From a checkpoint of a small self-supervised image encoder: moe top_k.
Rows from expert 0 of block 9, named by matrix and row number. Rows with one number belong to one neuron. Each number is 500 + 40 x the weight over its row's rms, rounded and kept within 0 to 999. All counts start at 0. Numbers have three digits each. After the name is the row's rms in percent of the matrix's.
# up: expert up (model.blocks.9.mlp.up, 8x128x256), inputs 0-127
# down: expert down (model.blocks.9.mlp.down, 8x256x128, transposed), outputs 0-127
up.40 091:505561543449529495515558487546469438495468480448501442493530437608469561503440575531562533569496527516498493415530518504504499517518542505477576552559490513451527483457461478523503448493482473597505480461514410512536477524504476488534507490492509489560475507474544484508500524542486517505550517464466483536516506564524507507597530454464486510530465580574422534512538539500482516469549
down.40 093:471514495522457435494538527496495542513515512553543524502511509497518524429514441465463529454545519522526592536534518484561463445526500452475408518503468475488517523495450451582512467548485500463451515548498550503505518441420494524475547457503463423460506468462430503487497572462485533486574455566460508523536499510488492514514562525556467506454410480445555491554433434559551488554445
up.41 097:482577474517457478460568516471511491479471529525483470432538448521516451514485540542518529552536522445556497422488425494511498477533513487524527466548424498468578498509405542513546496479515416512474579491567501524476506498520481465477550502447404517431525461448498534490448493567521503462600464513439485523402471534517465509459528543444480501463503516553405486562462497526481490557474
down.41 090:506531503448490511506492574423558463451489536507462496491514537462492509526516504381448541534534432591407453519492515471549483508517553494527453445461594503448477503502525569549499531546574473503477512599536503493467513493461474448437465511479493509474476457524530564562480463504519456521465471553535466494528575482532513484496464492511553530502454477509385473429486514479454513497485
up.42 093:507478478496507566565475523454407482465514537468471563475472460447450437458509477494480464459500459503500520483537464506507535510480565509484456499449523490422478564430532542523451555519510490447566539531508608525470533570530499531532504476491508468467470510451557494476497498571496474524521484464496501449461541522469486542554457475530513508545442507511481469449450552422479397524495
down.42 087:416549457466488536488556505498560531561496486531457499553558573454460539482509478441442488512500451501506507495444518475423492501536505511540501424405621427519478516484470479457534484496556471482467488486557492476455502512470530475411428530467489502478533524547509549618477444513516520558517517519489526518484518520572560466511438570482531551435484501547517512461503569507498546480407
up.43 098:550554445506480444497467490470463464441529526510565541483464528480531501465417470543466451487536553535542528565487451548487515532518543473517607463502518565567485470484429523513458494543478523454526543493530460474585511572568491496575459527499458493510613507448475478523516534445595528496498476485507486537470509504479510551477474499500492497532520523450495492495490507501469421446515
down.43 133:531558511459529467609490518509466428483548496505551545485520555533545529514412492588471472510539555491515475537523515551527508500462527501431552510575474517529479540470448469559483469552405557516546428524490436475499474498565465456545495510528496504515506499483474435461444506417572529496460490431527515513565462498481485556520497444605449482561556488505488508531492451494473431470529
up.44 093:503457571487443460497457511445493556493460497499469506506555521453542478456462536480514531483586563589553538490528601506477479527464437558512501480537390518486546463511544561564543507514549463488436491506492476499504487473512485546491569434524466537418506515526455577450551586483553527558495521450486459473492505466497517566465613448488494485436527474471510463540433477491551515427529
down.44 084:516434486550492541487499497531510474467523449471491478474554477492424465476511567466570517489507475524513476436510477542407537487406541564417541503488568483522491498552480491463507562453497464525568472488434488464485460473530511512536417476542473482533494526471501448492463524468472467503535581526495464498496506482464528465543437549452525486555497558471469465424466528503508463581470
up.45 107:518500409453492502496525476498504440467512536500466635473540476542578471441496482546543428543494390476449503500527500515482512495478509521508416447496431516472497484508584544441500470500533478502482479538496502462433468548497438445482559496511530474471554538587545525568485499549497518559497506505473464472488602416521429507579527484581511538545524487472489480484537590445499495547618
down.45 106:477499529423432466477510452389468476472440480514532484462536527480488438493517496479423479493427504504470512492503418418497539546511531519570531511469538544496479410452529533493435538493496505427532516501504487550536528510499517532443526485462587473469505550466581576504532463471516531477500463504541528470524490534523601514446449536477462512502502510502530580543555451466483510483426
up.46 105:496501521448502490512480493496415484459484499474572562488575489508562469425485544443494405512547445443527481463482465509484561569528506541479524482474556524437589460475488542493516509452500468520513474478480577456413492563511494442513499473515519509485530569452533506547513503588494505470554539477441487514483517483536540452526489398515498519559512536525506567501511469408480487549508
down.46 103:498487453520473591467566541473433418544421516478460464471499484491506464509494528504444513541494455521434429448489523479419524499477456600547505506480469449539462463469517605552527508481558486501512472482520511488498454579579505569446496528423507529435491522551560552476481457474509504524472489482508518480521532521532537480471528504441537537495549474518462544458512516465441526497489
up.47 095:507453486459568538530554463403529531491474513520466513547573578459447403460511524482438535465505481570464462436569485479481487447454471535498557511514488521491518479548489453504490456509488496536429472523469462513556529493462513535488617510529511523454512466523579537476594546516571537476515487482420551476491480471440537590533517513501488508520474459474480523525495483419443533422495
down.47 086:463468466482514513459443459417499457451454445511518487516479416429472442551466559458513499514508502476532512500440449528565541533514488518446486442556487513423505469498507507520467549469482543478555529504470540522511502445501487469560510515565418518532433466450437507446528532528440501468436505542586543405495457530429536484552477524430535472494485536516492524532537510522529493536536
up.48 098:495588549543559499482494462489480511521442522484464490578451509477486497534498539556499461524497536500542452516475425557508480494524525520523477472517552529520492553493551455601479460485549551465481475439533483454520574466510512478544521506530398482571501519507479499502462483491524511486584482480544611405501533495453527481462505375471547475428418484455501530563479493505493539517551
down.48 091:472516513537477465442503460467571527604523521472510465469464513539526482566502537623596490525487506507531463518540516515520478531475496542506445508518423461560424519526497537464522419448526495499531453535540447482505525535561527443528518487437475536479546513588486517544435468487531511492517483445555460504496542498567440503429561465502473521477542508501512495477509493562466533468493
up.49 099:474531554474519443573401478524511542499559504469499496581450474468536491485532467499494465488477532560499556493462480487468476614501481431514481484496519551500477459477487493476457535500595512488432594569506502501540518553490508497497479515565375497494485531482428499520468501593557503527489504515466521518442483556442507543506513440512544514518421529473433534519466552508517475444563
down.49 094:499471482501484569435556497579500464511463512499483404505539494548449531513504443481433436509538403491501503461554480507463476533517538526490507518469518508482514522438454572521492414480514471572536584498443520503481504501460483508510500479588538514470488466530532487488519424503579559518458521445556581540519494484471489500524493502402504535528498494522507541432579552511444497408482
up.50 105:499481495540580523499447516518477503561506505476541487478479460535461502528472489485531538449527547634495483488561494537483559564485420502490486593490485509493492422531472488566463519442466458508439470497505463535600528530502507540500498562541458463447507492450557477515502462528515522512583536480495486574533492504527485543533481520438483498482497540482504486527502469465466510475446
down.50 105:535563544451417469495573499426511495431506445462455442494516545492479549532516586458516536462479473528515414490495485451564438530540524467516481453543558502506462479555573460521524482412552521580546381475492461452482526448475525458527456467461563523501517476530498512533517511550479426550489526542477483472474540550554539423422493546474482540493486488570472518458540575528491569527498
up.51 101:466551420525535487453556494511494428570517528492504487500548520518504474462504516597540473552439492457466428487522569583418475433510471535494584541522514455541502516440501503447444464529488479491451480537542455450527501519522542533516477543455515487503614568574580448603537549464524495454539523495484516490531527520459494467544544541573489563468507494532522555523448456508445545496497
down.51 099:444444443526409501439460514528505562496499482501516522503530471483472513512557420455425530430493446535496566532507532470543488547578483467490443496379473486451516455479490585503504519440543489461461580555442612517467542514449517515479531446538515499433492529526478496480471448489440456502479486560518558529462575504552495483458515507507519510495514488491560507494497439509476486511453
up.52 097:495534487556580577499483543479498495577535579511532482467543460444506533504531467602447495423446462514505466529498506550511512492537484467497460500456533514502379542447495573527491518455523502514505489488591509443507514497598518445516461435445506491507551483523497485526461511465510479554489514490545490508466558503465451491528479466476468501527500531491521457461441519520578428525450
down.52 096:517463504519469505525453459490577441499482563506500532426502510508510475551474490537445553508468500557542600508552614545506493495468462489450521565510449533437423497472562577501536509456490514515458481485549478501531432476470546491526566454470428513523454483560463490473508566521529571540442458431473452471487452503475501582558512483476557484457423493478509454520430528529535481509512
up.53 104:512489468538505583506480479497542537483505518494506583489583524515532457446558516512556429488480502498487529499578578522444464466561493516476506536432487507548517492491568494424542446491458418516514456482505491495505529540507475440520460468506583468580533522527577446511513493473548495509609508498550532519480621389475460464523545489506529562530518488493519537406525469472485488502487
down.53 107:484545497467432490415527454502486432524484520522500429544490437462473480501535499416455570557476478495428504487514471493544473596574532454525559448479553485461512473509519534499480542494527428545465555533409459522495505496432522530504467518514525573447502475484505529475467497496500476486452538522471498532515521562545570432451408547421480506546517481535492554525556481484535579465515
up.54 107:543541477541491618449488475526387467513479482424532530499505493502507431451481539479474472527509485430518476468482534563463503612536489502518512568472491485491513452462535527499492581461544498512479459467457488469479547463523529477539456522506469476486519579539532464457511534536472498522540585515473501494432523512546545450501450472481520468528577496503521560475442489487548516542483
down.54 104:520498462557510517469527522531518420567537551495471427490455512552532522499444492514515512550492458501415488454470541499437470435513497560536549536444488496558442519509489589519506534472530480443508495445517505452492456544487527515481456536498486560448519523548508484475482495440512546523478506491445446592539484542568499476502494526473522509551532511533511516464522544504492552493507
up.55 115:549528493542565577402523462448370543511473546486519529474500473537465434473500530540490545557501466477465527439515464495523526520520496527531519551543486524474555460490542497488471548516564493476450546469527449527464493498523458481502586522527491460466508471472534551477509456532494506533544499480417477456461514528506549515548485479487466416546453493511539466544474488469435557524519
down.55 122:514471559504482436519543514412501448507473515496580518485536553522468466481504535500420509507446450539573520514572480472604438594505482504516435469578568523463502425478510513567455472534566471474462513509464486535523508516527518486550485453445552500434524415452502520487502484473554507510456490505473552477494522567534559549558504527513532511562446463483545559524494437566523450471467
up.56 091:505540568484481552500468495519517569521424522559438474517427469460539521484486490458460501546537502495551539635444518495506500531522525462548459493476558453463472481499569519478518535503571461457503573474504552552527525484490468460501480515465461441547491464561440522496478582518458470484470521489464524473493511534480534450532511459468578473436429468534492504500456482510543502508598
down.56 085:467476469523471550524506509518534485494481511519535559508520549553518512525536466487526490526496472558508590499538561539496534542444480492488416467570592501513542466515481492557445438528459493536529537527533441500458517580420477399600479479483524551503548510473549456583511518486556506472493467447484476443479482532483460504531421496480478538521488512425494536421462483528497461531459
up.57 104:533542470485527541519590500475417544449486530495524522486469481524491537441535497463469511549488516546447481533492471492500536518521555476518461442482454495505497473451536533543473493498537538466475582510548546493449532530539451490486555441526416443528516547560475545496503451533490495493479445494493498483465574560492492485605466451509487513563399532532510452488455533449446490489577
down.57 097:456503491417479454505495433443472444455497482476513474562543561454485510519432530516467494497499482432486539506524510431502500581449521520495460453508609509484506495461494458477476398518465511492538530477516476491550497504453471465459459498507511521529456521457565555548498445530558532467485484503582579451553483506468532555563432635486547522495459559561507546479580543491537476461424
up.58 094:531549491522454543538466453495450467451598593457512548473481464500515479483454500551574486514556478521562541591567572527393462500491498544379488496536460456452467511431486559475492497516521468530539518502524483448492507518528471506585472468514527509514522536554491438524506526458522556548432555460527458522526581436478499508484506427557495496487581485509502525511472503509493435518492
down.58 065:505505534423509482514499496501479471531589508467505532566521619400535470520467531540429486449528467504430460507520443508473494481467539546442522530491541500500414573502491445461534559516420536484477491450497505425500466490549494438520456477508507443523490528462480482461519525474477495509535556493477464460528502474463561488544447521549488472548484516486490486463503516460453492458510
up.59 100:544515480517525454475427485446484515417529522439471532469470523460492441462444554511503492494475527559538553526478485565492557500505536558491557507485561454453460492454507465489522522456441512443543458464538537439525551485530467486516477514538530427486468583420464495531574458468469505457483576528531467481548513394502500419512509515476491547437484590552554454500516532496530463564439
down.59 097:540461515521554525524500473479465514520547527453515487521499542438481489486551509450488560431535543504515447513480523481429431501490463534498454475450455455457504468505589501418537486452510516488474485463584561425527459498528543550462491545499482464452454532532466511537574491559445530555536571489449474482476561504475541461450549540465512460431540500561512484490553494499465485518494
up.60 098:493511488569548448531441480555482428491501505440520507484501457529538550454543519545473442558501477538441524452485533502491504533523455492483545520570502532512460522461468498482509444562503485563424500604497444506502488550440487501548460496426507564518540531455546434465465590528619523444473448486476448510509530550510520503498524514501472464548490547507484521398521481493533429476571
down.60 100:519505422521459571427444561577472468504521508449477433511517462467499506512496448460510491526517537485494510481447524495455488539479547549524559586453471557522531459537504562459508433450538446534554535488429530522511502608512528542536505491549481453458494511494543494485529420501483477457570563539517465548486488536450449488460511556413526510537486562545455448431484518476446547526438
up.61 112:502512510572535530529516440540485551463529542504529496505570527570494559469533587500506530530492537517511492438586501520484465454504447555451544533539507499480539555494511414495502485509457445530426498491492441480537477468489487482518517512499534506535517483423564478479533535476544548530531548471446497528569502501507560502506541501552451418458471475556507474475458447513463500517462
down.61 116:522446528494504492492485493434499500506464456472579544514495469484460418542545523531397498495427436558524542511543431476555499562506474478478485465560507492480528462455559504587434532558559478461434546519476470559568481520502494472551494508431529489421455477502526489464480514543551501501446483516503529409418479544487563542498482487477475511579449470474490588526492443507445465448512
up.62 112:519495568453510492536497522479408438413502486483475480502516479474506498491504605485521470505565516519530456476529442472491552536499540516500469468554531501438544504493394548562555402470451415590553497414499499525532563534518466521505495487448527506507529498420565532527479462522459492454571502500478501506581527444476481512534498486480488532476524511493450493446541465493524432494504
down.62 109:413497454451492517531499447544499515438538494520500478533450507480493583513523482421529486467528524421515445535452498484472538499509482460477360478524476460501501540575489430477603434506518562502490452523476556421476524490467493590426540487456450467534491492592519512557516504522448463499545504516485535508543496463458457504442575514527527524466464509507422466473478548501516549542481
up.63 098:509596497518527504517545491492472508484545516527551488444514520497481501420463517508493527498434504526493529489568581544505482455541524459482520536484460477456533478443564489504510538466520604460483456531592431496472524440498511489514507491482528511568525522491446450538540547507511494605538555520460474536505512524479549398519487432528475469521453505512503520535536489503548481526467
down.63 092:491490501522519499557520533525443499486477511524560546486574546515472497519547433491522478546524473504468523470520448493529414523512539523536531477447514541513487528511502481565534489455480487540508483507451575537476470555491483501472457510479463564463439478461504516458435504482453423518472426548425533502456575591444490595503526527524559460506488493442405527451431522482495391525512
up.64 095:477496488498494480516502467479505472499581502517426520570515502480558543411516475443587542486458479524499568535489574496523405516519481483456452531497461494507530473497510510480455469441470472535517536520500465481495516540501516577509471445568506446513612498450477506515495476566536514550582494467523538555558526455545483460543533476594544439512499456490592517512540506495460506446518
down.64 093:524475478567569491443487454503500430484465521540464490511565502427497505441523497492451455547470497476477557504407462521491531464604504499555489535485524532449471444529395488464483575467477524482418536513505518506542477421504505511481475527523462482552531487458531517471512565494482528425488514564417528473483444533504594495519443557465520459486468456498469541503551487500507480462513
up.65 093:519537442540515567492519510499493471490472508521448497565470500468463486538574505522448539472424420550492470392427524458516450525530546497543520537441562528509384454519514578509483594449586510539472512492499524488485492503493533507459536493519532511502538507549511590532556533483473497484506501515422509482462514509490502435519469472496481486491456467447506500455427534504543524583492
down.65 088:489424568507559435527507516510533587511472524524503485470533553532504544548435526509500448433527517491515530516487492522542501475481459541534483487534558504494503508510491457466530434454467570423483453450548527497539461502559419445507480488468534472546454510508494503562512538548532541477436481478507480430549485474474549577574529442460543481508425564459535521570547523496500477445537
up.66 095:531463529505479479420511474545507442505490490430514495475476392565493484534466563547489531478534495508530506512497487544483564494464512565447464504585423401397503487517504491532509499569474466525523504456522501498561444498537477560534523529490508475486446544429528476475499576501485539494477479464535459459478454458518475544559495556445502544439502603485489456496476509487521477571490
down.66 082:485464507557409498545513487495523496463508477477538533439500512517513535498521576477515483492467541491527527485560556465578525507459476526532405506516490492575522467495432468493570474546522475472521505504519478576445528538540485464529537509471559505500536531485476546474484468441482481462554489502496435484498467449525497535485544519525537510419469469495502376460491459490544533506500
up.67 093:597557428504452438487522464476475439499518521497552502520473515492524517490498481550486461502514559517495513602517491517460490550515567490516591512519513541580431478444437509516457481563508520461534588492526416462550515572564478480537445521483439509507563516458494465502503509456587533509455472468507517563489508541519513556503484533487474518512528583505465519464488498518483443462519
down.67 098:498557462479458463561490509523468399477571475446538519485511529520529506502449506563520424555511512468520516532513509566456545521489537523398550541537476501580504610507422514517529495524452533521571453518476440433476504490520481496567464490539489501511577546494519383472424534435567527536464520452482481550537425464548495515433468485579486522566610494521449483507478461524456472485517
up.68 101:530506517446460468498475519452503515424523507502518492506477464466499492528532482524492542478499481493541516552518468494522466629561530432516510502539500540545505397484460544538521479498557450604526590519478502562533534498497472449518480500503522520469506457525434510520420471588461481493516535526504515507456518563513468571486484514485483488503489533471432538494464541511558447460552
down.68 092:420436484474526497420442462539571397510491514586412485594497529480461547546470514437436409501525461465475459494485498475491526522461535527497488500443507534487490585566464477458504485498494524484503513475442497486468477526445520466475458524526472448482495436527522533524504435529566581533461508445506543498593499478484501474525519530458519546511526518514479497456606563536428518438458
up.69 107:490512453519476510495404491500470444480545501525468485499472538490565531539567437588568488497522521472492479559510500487487435535514442502490455538586535557524461484471488591472495538436531432570523496522477473497494509467493520536529382520459537528427546462501495463565466455507491507530463568494463491514499539521521539556446480507529484469462566485458489532471489568545519501527483
down.69 104:385501520532492474499456547609567551575473552574470529572555483504481605555509462503452453489489458493523545488438519530594511477543438430524468510468511490499519536579446430507529460517488486508421525524452515441496501504478513439535502440489482400506536424502510490473476517471505538445534487498499493519496456482518456487508493439549520568504464512482549436492480435548450519454474
up.70 112:526504511536442458513492495484458497484479512515500578445536536506539430494572453546542482571559444464511501560543543482422405448582436585482504477540502518510516528440524535483547452577529468564541525532498521510443515499468460554507431500517534482463474512529485437484581497465529522556414510496514493534437598436543554498460482508560593475491567472539553546469493573462498517529523
down.70 115:461521540585515487491514548595513586483509483487490500525509534562487554495555495459526517464491472450441496474498502438583473525571517465487467480439598471512518525552506493549528520491539452540486494546423501450445508515452530460572402467445558558515505446463529435483470503480445429485497487536438506538471576536548502429475510441559481480539510467499503504440512477562469497554510
up.71 097:534562557516467442472501486582496483439534536457454527497507511519551557469467568485499523529502533428530444557496582531429449536464510534437516497559491503505540489451532473483552428521499508490502509465510455428452484469520514448525492471508528520517504539598462440523516455545492510502498595487514487515514554514521549454515568421554463412488515484527477477418495546511543436556586
down.71 082:474468445549488571388442493510499536561493509502499550484496520491453401494562523537498460511536440491508521483592452552495546511510459576518464448447459437516573570578497562505530518474556468499497494525504569455520475537490537531525528509493457546422513523514479488503484483513430516529510533531429473500444513492544440480461480535478542514484491462539560452504503465521477542553467
up.72 095:517454492481604489588497493451512536501512495533520485578470518435485535524519460494536511429544446491451494482478499479525420504448494512480452466449541495561471540532541469518551477544455473575453499519493544518520486540508518520495444482558528503467489457537500525510470545515520525460525516498555521485462539445489448564565508472548596492516496537463503500433499534462543474452520
down.72 085:451424447539534526418501570553549442547483494599506477507516496480511519438527508495526480508520443500471521465527508533523496484528514498490492537424490522514472575495486552476466560561510488446511638533478499583440486477499514472456548510579477470513523446461479544434518497444537560541436480453498486517530463441445533508556480528460471497553522440416540479464530510514523458446554
up.73 110:484481516554571583490461450504465537486558522508496463452489512524477544519491529544528559438508540511533446485605506551482508519482438509456526520528528537476511535528475437586515483490433468499442489477516447495605493454490523520529511527491509522503536469404599441488501488526503518503465536467473510533576503540509554527483494541479461421454514475532485455437491449522501490485419
down.73 121:520474550482496443515519491447531528508480476484559535546553522501444442581557559493449517479436434507581516499552426497619417554536476488472430469558519448477518558514524433604488465511553503548514510464452490500559492546478503487568508468458538513514437433420512494453463516529523500530486465459486553453428507537500511537528511565489501512547455524501487566488498466526489455465481
up.74 105:528490500521478499461476470455439455477537523494489526435519459538571472463509502626547498538523458450477498584612544556463487502487501549478466472539479507464508493453558556456485507494479506607501496491550436456431490483517468538526497464543583499493542534561471470586470492532481511497413537490523474482530642486527514508525470503504488480502530525461552494461532570461559480511561
down.74 121:445527431463487515464495489514499500463474453548427478568468505491487520500535494513525502501471447455402474499415470441545531527585548465560548460441537545574558470562511469423522513448477477500497486538466480472478545531438556447487455525480493483520538496543594530493489426505508488446494477492465536500508489536545517449468457560465483573544522546566496530456580537484425567499464
up.75 088:609572500518544505421473512467436448570533592556542481504519463465476449456459439583487470544491560455478514559602433531444500460438604559509534512509525510504503495477419491546418483540454466480568507506530443491466519511546475544506504515537496448438556474469483483532486502461492516535450536493503494544502531516496492576494464517545466533497539526465487519557480498485482466514460
down.75 089:522491507506508428524449441502520474462540447464500515580430548444488539472449484557512418434512542482519483600502495536517543541485500429463516504555484515573526535509507439486459497570470528525503456557440486440493528475473506462586462486540488495508514479469524443435522433493506530486478547447518527499497465453489518479431484487538472500557616537494498552477544512513498495429517
up.76 090:559558443546479576502506475544515537545485534534421497513472405540494522489537508491529533533508571488569547516479546521492422475452492529503490473544480476374546449568558462570516537440554457551486496497464517478480535487534489510520561483543531517486502487539483504455565515454467527476453558474500495482485497420432501441473527390524500512485509458418463493500453460498548511569473
down.76 084:538517588510505484585461446444506591487495502525487596494505552530496454508489490465518494515461564485464519480537452534511511491466513479509547484551506563496563432495493442541443484509488529529529477509573371522504477510524434454517508499531502559592497510434509535501484487461586519532570492426498478460533475468455535547553484359540471486511473412432503497478559482503478468459510
up.77 098:492527461470476499560460509429518473424467469480474512499450497469500503465558521499547470535514525532484476525470542559502488625554491437522536474487550557560506474451476576529486513390545497572498510567485476524518524511468549485546422527511463543518573518512466516502497527528499498454537488512503492475559512540482516489458483413483534508464491475501443552455451516512514466439568
down.77 090:423456519528522472435515441590554506520562544478423408545480499514519559508428514515446431486445453421478509465467502478476510436494473536494526536467473499485437529527457474426535491475513511437491482470436519418434489491516479489519476512496485475494464500548512475466494505486511552514494538472474499509525451430509507472509542552467534515519517508536540489457555593526482543429459
up.78 099:525546524490477576624518511515418477554495514536505446451475485523497525490515460530447507496455568546512545481551507566508492481497576462523424556535518556500461491472529516581489582483603596489491479569549514524509489488602488532512527493491517469478539516503464493542520480465515482589507570498461471541520469521445535471478511453497477449493414543442440491533455509519568496509498
down.78 098:507498565480464514565520438521495459452504512500515513424516533560485497503521471453484515580485499537586513483600522574491475476486534472431498557561507551492493531474483477597492458526495524557564505536516449537492503463454486508552566429487522541574450497484573421508547534442560548511512478454499540520546443500449531548530485492527507469537462486430449537510437470480528471456535
up.79 096:562488505442483506516402491494484431497510516487459498463520538519485523442535494522468504506554655527478474534525551527490473507438489589466507554549427550424483466482502587486443435438548490529441457485487518486475488474477501522539552431529513523442500526524498507503563465479527564529460549466410505511586512466380534565511550468530427461451556488470465543548469473493522447477501
down.79 093:488496488553515530525509572572535451462514482493512500457541482553478529517468518511525538523527549529542486454524512596478498439404498555394534469535452507503514483481515504557509454510478496550559434522447496470479490477470485514571488450575391525518468474484435389433523489473496483506538513492528519522515491487419489506516528481520491444485520472517442443534478487544482463565571
up.80 096:495489551491524532502484500498430505458462517488468537506490428480440400522463513507468425510539427554515464467534407473483599479478485541525592467519467533445525501482422516472537465500464408507477465472495547502545540558553455493493522544464530435505481514472648534514473500574505489446581481486490550446505508502522501557563499454466577571533452529515499465451508464440401436510475
down.80 090:463485440470495562517526481556420479457451488486552481523426458523435509561528508486464564516461500439530445530510513434460546555473508516521467487543466441423534431494498514519551445461532490527492520491447508528523505593510487534438552509400461479484451482621467559502526506515504465417499516480500566441482486580417472544530537511465477492465504503485378501465431492479450511556479
up.81 090:473494562510513509465472501556546548557490565465493463493579433500478520541550499491459525449497476551528542455489490584498541491566469503441470524494496481436471520462461478496510535488468388530458571482511496478551481537572505427549521468491479448492481479372507440465518561471510577433506495460546445512371468513492478553543532528435519474463455580548548472531467495523482513521449
down.81 090:426570425526482511511498607484529532496494512568489583462526543489538504507502468466526521513499466530390519519504571492543505487514468494527509508436501517532470531479560513489514494501476538412513480547578521467458507516436502445481511539501474479511535510497501506545476449444461446522526446561487438512489547490514407471454511472581520524468510513492523442473449479525480508604450
up.82 096:517488512502487504562459472545528504469573504528551532462468444585513505533435459486542527481459505541598520537549523493480563470490492471411511458557454559498537519504468479485484499511520516509580505479490447492498468547499485501514529502503511543537515471540502418440457479434539504572543512429540513585476448476493442576528553427539503501540577479479480501548474465530479490499525
down.82 106:526497559497515500572423476534535508519549553519511518488478491575504516513405451551538463507570534510556550511517533478469441500409493564465517565560511483484510516495426474483539402541460449545536493457493441497567491567492417483500512480499509460535456469542487475503449509522554547498510482424505491564545498453499433575569552433546540514552476516503523530510501513490483478477488
up.83 103:503535508506524500487530489491537465549505509475479529482526505512470400503510476536480493570490428508497510491487516567425505411568432535467541488513464430531421463418487486462495462512479461537457550555528483478483512539479501502503449544513476496455494554537518392514554528454491561491549543523531491514428507420525484471532468538535583532455511517592559560488443494512481523494437
down.83 100:498471483550558535510475590554476606492547476495553536492525483502488505467523428492498519414533465457450513520524488467501530488567536470464405488354521464484492524530467534547530531442552518505486513563518607467477529480433510493481517521489515502525462511542503434509481501499431424476521501531510510530485543490539482457434518524555493500466508529490517497461509514489502492584505
up.84 105:518598491509500585525515482527481463426515527465518512452542481562546495499509537491478479554471502491457494426523457518451528435538578519508494524500482513439417508501537512477543490477476470536500473463531399475460497468503397469478482503461530478543479561512498497490449500440515509525502531534498466513436569440445511501510461465510453481471503476517478491472503533486518508555473
down.84 102:568443514514552462494510479444484421407552503511602534474510459443500468465524482467466516504475500511489503537556453463516467471512577473506502549437506556451474508431480472501461614542489499418497526488493464551546474418454539535434446530484501478451452503514547514463464556454448471515540520595492493544503536517493533517494485570506479441524509522495474515512493469509514435518483
up.85 096:552491461530573547486530471524457504521535588471540570511489526503491495417473485477528465509567505536473497498527546558420505535455534567455515539491456415467474505523509490470545527500463488463441513521507523394509501574511447514559496458442524482496542534528580467542494527476512562481531545434464476504479573521501550511535488468555520447547522494464517520465466497471542386477516
down.85 091:487471521558576539516437465606462521455514469456523504532499528556512575557469500518483501435521489452449506445543526422493472422484536512469478555471448506478456531557497498556498511450457449546490431455395464616522532497530493524469477453543511484484438487467487486357470536519489489502489472504482523529423541516495488539543538492548469444531547501475496520528547527409429549462539
up.86 096:568558479492466567563474493435435477504473575567525485432502459538556477514492459557571559493473520427523515559577547497507519523521457505507427521596468509488496505464505507511467492465545485514527552523592421461479437472568430511488532507509496458478524446453512516471519555461500556554485548473541449560546486431539500562512485483504508459520541489516483492527472511492510499559460
down.86 095:556489583513492528564485456487541586436510498526549525504468467525480513500495520481583486509479535513539494590574534473514487579532475411434496495546537519552559508497512437526510486563543468518547535507475404506543523494405481472551493509470514534620546436442485477505524488501536544527503508397509483495548479505517475465447506442497432471530499530480484513526536494556516537493515
up.87 104:504534475566529495408454497472474454433461501456545510454480433495553458479490604576518429555501484440564556456467487561487537508550500543506488574477493434525489562403448547446499552529512473486628505459547500495429536491542506507536440513436488488488573572449503485507420551474468495495586522513446455500467506462520499450489509535464473540468546562530478504493403463512541486594467
down.87 098:512457484519472550473449478467523487537549572472479483419522529465437497510492539446473546463440501535512485519542535476500450464491483535545522534412466515440464523520484584485531559466551468433458495453537493532522467508485575531444524491453489489469494493509511574438490503479456498569506488481470415530483567492516536526477514546465549469397550430539497397491501505516520526466430
up.88 095:609586460541453436474526452485467454483526519526530495513462498495505508475496486551476471517499593497484488618569477529490489535495640474521581515497506553570427498436457485501443524542539528451544552500494403515536539524550472470540463493488451496500546496491486473483506518446562502530452463501528524566479530542490515534531490535482468504522499587474462490498488522515539426473512
down.88 107:499537491458447501517480469553478424490579482443525505554515497515539495541439513545500446545525532470529495547548508566435534548458497529361548490539465501530536589514460472528534462549428499502536501528422445441529506509519478514565467526564461508489518523490517387469445505437557553531447542439539521547531441471511504536445467519545533539544600521547458500529528435529430490468498
up.89 095:481532451510555478497547469504472489596505561507578469466566498548465485474478510579526535535415503498528513431536577534484523447539459516488645582594471461478534503464487497470443437521450504484458478509580447426526483536489514475525532482453540483581556522488571469540549522514524541434582504466454450534505525548478500453574525509511460552538494530536533541521502435482437528515475
down.89 088:465489476442422493430504558458517542527469497550539574512591526453454482535568450434431527439558483582529470511492498448572443528559492502497480483436507494483536419508548524442481514470538495504521507537445573492487476511459556474438537488500561426419494473510476549554507469521452483531526482537511538505451571494526493515446502514519456503466482465491525515517432470532474519541455
up.90 096:516507503567557474544408472465543489450480503488485565459503518517528510445401499552511465520530472530550542520480526477473574460496441486482566535563445546540504521456472478456496429533446480461513512517542459494520481539486471498535477514549486519559555478516557434505485537480583513518513489457489492515471509492534466517501542430543489457554540469523524526495532501503459460481564
down.90 117:576520470475533471555512506558469450555505506516482496531474538513536561473480480608541417509548527532542474537450525562434498472442481531486486598579487445489474581463441456475514482546461530513531493442497480418612512489519401480530450495484461476543522503527473442563499544516531550503538578460501498524549500459479454504558493462533467482521508512527491533459476513513494424494500
up.91 107:474572502498509502430602477540532468529474525492523479484612467570496455442494517548482490546494448506520530432495591523458502417544438489487544482502408428497542498425502504469492454522531480531422527517545497433491516509466504450515514455444486529521531516537504433485556573500498569508554507494532503525440516529533493427501500504503489565518484522578531570521524466525483535523534
down.91 109:506552471542477512514504667531488574558489532527543557518604516506466480513510399478523510460548493482469504517510531481518456509512503539513522489412530477507517518523506534566524501472530493496501483543465595445421526536491480479492483515503523521459496469498457474520446482478437385528495482528490528516444607530532468539420534426591488475494524522433492506468422485508478447583495
up.92 105:515506465489519476543510499529473438495518501473543479510480490537543565529521502495470482485513512567481533490464526493473424549503500479487507578546484516534433523475449502524507448497550545540470590481578502556525464623485488527518464491445489527471508570489503498544514529499595552459517440467507473513486491541472515540503488541445482471546424640452462528428498575492499467446523
down.92 110:540535489442487540515476521522405395494501487468471463484502489498572535494502443582511442558528561449502511476455463559428505518454527533518534593511470568540520478455502521485482434471448549488571550477546463510530490543541448477519489479547506490467482566489550469512550491443514565462562523491541494538536442461459536556490451531461510507541513515573484520493536546446470493450478